{"arch": "vgg", "model": "multi-label image tagger", "dataset": "rendered landscapes of hills, water and sky", "train_examples": 72500, "image_size": 32, "crop_scale_min": 1, "horizontal_flip": false, "color_jitter": 0.1, "norm": "batchnorm", "activation": "relu", "depths": [3, 6, 3], "kernel_size": 3, "stem": "single", "widths": [80, 112, 176], "downsampling": "stride", "num_labels": 16, "init": "trunc_normal_002", "optimizer": "adamw", "lr": 0.002, "beta1": 0.9, "beta2": 0.999, "eps": 1e-10, "grad_clip": 1.0, "steps": 40000, "batch_size": 256, "epochs": 141.2, "lr_schedule": "wsd_sqrt", "decay_fraction": 0.3, "final_lr_fraction": 0.1, "warmup_steps": 4000, "weight_decay": 0.01}
Rows from block 3 of a small multi-label image tagger, named by matrix and row number. Each number is 50 + 10 x the weight over its row's rms, rounded and kept within 0 to 99. All counts start at 0.
Before each channel's rows are labels from the 100 images, of 14848, where the channel reaches its highest value: "colour at peak" is the nearest of a few named colours to the mean colour under the peak. Only what is clearly more common there than usual is listed. The data: rendered landscapes of hills, water and sky. In brackets: how many of the 100.
# conv: 3x3 conv, stride 2 (model.blocks.3.conv.weight, 112x80x3x3, each kernel summed), inputs 0-79

colour at peak: brown (56)
conv.110:39 46 59 45 65 75 37 63 65 51 37 57 60 50 60 49 44 48 64 61 59 44 45 57 55 31 55 44 54 40 31 35 45 53 44 41 65 53 36 54 38 48 62 48 42 48 42 48 53 28 37 30 55 61 44 54 43 49 55 56 42 38 52 43 41 51 59 48 58 73 44 38 35 51 63 58 41 49 54 44

colour at peak: grey (60)
conv.48:48 31 35 41 42 33 32 74 49 47 53 43 39 54 65 45 45 43 51 38 43 31 61 58 55 43 58 56 56 43 56 53 46 48 43 47 55 41 48 31 38 40 44 52 59 60 40 44 17 65 48 48 50 49 53 42 53 60 61 43 44 43 57 55 49 32 35 63 45 47 46 45 59 67 57 49 51 37 60 42

colour at peak: brown (53)
conv.18:53 40 49 47 57 59 42 53 63 53 45 65 38 55 50 51 32 36 43 49 44 33 52 41 41 43 60 57 46 41 53 56 63 55 35 48 50 26 47 30 62 51 56 54 70 34 43 30 44 72 49 46 29 59 55 48 46 54 42 53 58 58 46 47 40 44 52 51 38 44 34 51 46 62 59 28 38 49 63 51

colour at peak: brown (53)
conv.38:43 45 40 54 55 50 37 64 19 47 55 36 57 40 51 44 48 38 44 58 61 59 54 26 10 58 48 66 63 37 45 55 37 42 44 44 55 57 57 42 49 49 50 52 36 51 45 56 36 59 55 60 59 38 55 47 56 45 58 40 42 58 44 58 46 57 45 34 37 55 39 48 48 44 41 49 55 54 48 47

colour at peak: black (58)
conv.39:57 42 45 37 48 51 32 53 36 46 56 28 56 52 51 34 44 35 46 32 38 56 51 53 31 54 43 60 36 47 47 46 52 56 49 61 29 30 57 41 50 50 45 57 53 51 51 57 42 56 59 20 45 43 37 41 53 53 46 47 48 61 50 50 49 45 51 48 36 47 54 46 47 19 34 40 32 51 52 50

colour at peak: black (54)
conv.67:47 51 49 38 43 54 35 44 38 43 61 40 29 49 29 61 34 61 45 61 42 44 47 50 60 66 52 43 40 49 32 44 65 55 57 50 40 32 47 45 23 51 54 49 41 56 37 39 44 44 53 49 51 47 35 56 48 48 60 52 63 56 50 56 56 38 52 52 40 55 67 30 49 28 45 48 33 50 61 50

colour at peak: white (47)
conv.109:61 57 50 53 56 21 47 43 42 51 46 36 40 46 55 46 51 53 47 42 48 42 43 39 64 43 36 43 47 48 58 46 61 56 62 53 47 46 41 57 18 49 57 36 33 59 52 59 42 39 40 27 46 52 49 40 45 50 47 40 50 47 45 53 41 48 58 43 52 55 58 43 54 43 21 43 54 28 30 50

colour at peak: white (40); pink (29)
conv.111:62 45 53 29 61 42 42 39 43 50 60 38 50 29 64 47 56 52 25 40 39 45 56 49 68 61 52 48 46 45 53 28 65 56 56 48 59 54 37 51 40 51 55 46 30 46 46 62 55 54 49 38 43 45 62 32 56 35 47 54 51 52 50 36 62 56 43 37 52 44 60 33 48 43 42 27 42 44 45 45

colour at peak: pink (28); white (25)
conv.81:50 60 46 48 47 52 26 27 52 64 41 37 50 41 52 48 54 37 35 52 48 69 33 39 54 47 38 56 37 45 37 61 48 56 51 50 53 66 50 49 42 37 45 43 38 43 57 50 58 44 41 58 47 51 56 36 58 45 45 51 52 43 44 51 37 56 48 31 46 30 38 26 42 22 57 48 49 48 38 39

colour at peak: white (35)
conv.15:53 40 47 37 53 41 57 46 50 43 44 31 58 47 55 46 64 51 57 21 39 42 51 55 54 41 25 49 42 44 48 38 66 51 59 57 36 49 50 59 49 49 41 46 36 52 51 53 39 38 45 08 49 43 41 50 47 60 45 58 60 64 47 61 46 63 51 46 39 58 67 46 52 56 52 57 38 48 54 43

colour at peak: brown (49)
conv.102:53 57 59 43 56 51 44 57 46 45 52 20 59 33 53 57 57 55 54 63 54 61 62 50 54 32 28 63 45 52 38 62 44 33 51 43 51 60 41 27 25 39 43 48 48 53 50 51 39 31 51 57 52 29 32 47 49 59 41 48 44 54 41 48 43 49 53 42 43 54 60 42 51 44 45 48 28 46 45 45

colour at peak: brown (55)
conv.10:33 38 52 35 51 55 34 64 23 36 51 46 47 54 53 48 45 52 53 56 40 62 55 59 34 39 29 48 58 56 48 50 32 47 42 45 53 43 37 41 31 52 43 31 53 52 36 55 38 36 61 53 56 40 50 61 41 44 44 48 48 41 53 59 40 53 46 52 51 51 43 24 53 29 56 51 46 46 36 37

colour at peak: pink (26)
conv.4:56 42 57 13 59 57 58 70 54 27 63 41 63 31 46 42 36 41 52 63 49 59 52 48 57 37 34 54 34 46 49 36 40 48 39 47 52 50 35 36 42 49 49 55 47 49 49 46 40 64 34 56 51 53 52 49 41 54 52 42 43 47 50 46 43 51 33 53 46 50 38 46 42 46 36 57 60 34 61 44

colour at peak: white (28); pink (28)
conv.17:52 34 45 44 25 49 38 50 60 62 55 39 53 58 52 48 40 46 39 51 49 61 34 46 58 36 29 49 47 48 40 56 55 51 38 52 56 46 44 47 31 54 44 24 58 58 55 47 53 53 47 40 36 64 42 43 52 52 56 33 38 47 56 36 50 51 60 48 51 48 60 51 41 49 36 37 39 37 21 31

colour at peak: grey (69)
conv.63:55 38 56 53 50 52 35 57 66 63 49 53 48 40 57 50 42 50 52 43 54 40 36 39 69 46 51 58 61 19 56 41 40 53 38 52 45 46 58 51 59 70 44 39 46 52 42 42 42 38 59 56 45 67 39 36 52 58 52 55 42 42 30 55 61 66 44 47 52 32 49 49 56 60 55 47 45 21 37 56

colour at peak: white (54)
conv.13:46 49 51 59 50 53 63 46 33 33 36 49 35 62 53 46 58 48 44 50 46 43 66 51 53 42 39 30 50 32 38 54 48 54 59 60 56 44 47 62 54 56 44 49 57 50 50 54 24 50 39 22 53 53 54 50 43 56 50 35 34 39 39 39 39 60 41 48 33 38 63 45 61 49 43 43 27 35 54 47

colour at peak: grey (70)
conv.66:51 48 50 28 42 41 40 47 63 39 53 47 53 44 52 38 45 45 43 34 45 46 44 49 55 52 42 44 56 29 37 63 40 41 33 48 60 27 36 43 54 53 47 49 38 52 53 40 39 49 40 57 53 40 53 43 52 41 38 38 58 47 51 54 32 39 31 46 54 57 54 34 61 31 37 64 31 37 41 38

colour at peak: black (58)
conv.29:49 46 47 46 41 26 36 31 20 55 41 30 36 40 52 23 51 28 45 45 60 44 44 48 32 43 64 51 36 55 48 44 48 47 57 46 63 38 58 40 42 47 52 45 37 49 58 59 45 58 45 52 53 44 44 28 61 50 48 56 63 52 49 50 50 47 53 50 48 50 45 43 54 58 53 40 37 36 39 41

colour at peak: green (29)
conv.47:43 42 55 38 66 52 44 69 51 18 44 64 28 51 53 55 52 55 48 66 62 44 36 50 51 68 66 47 57 38 61 37 27 39 44 52 52 51 41 39 36 50 45 58 62 48 36 51 35 44 50 41 51 33 49 52 51 53 58 56 38 55 52 66 50 40 50 41 56 41 48 35 56 47 51 57 43 49 63 53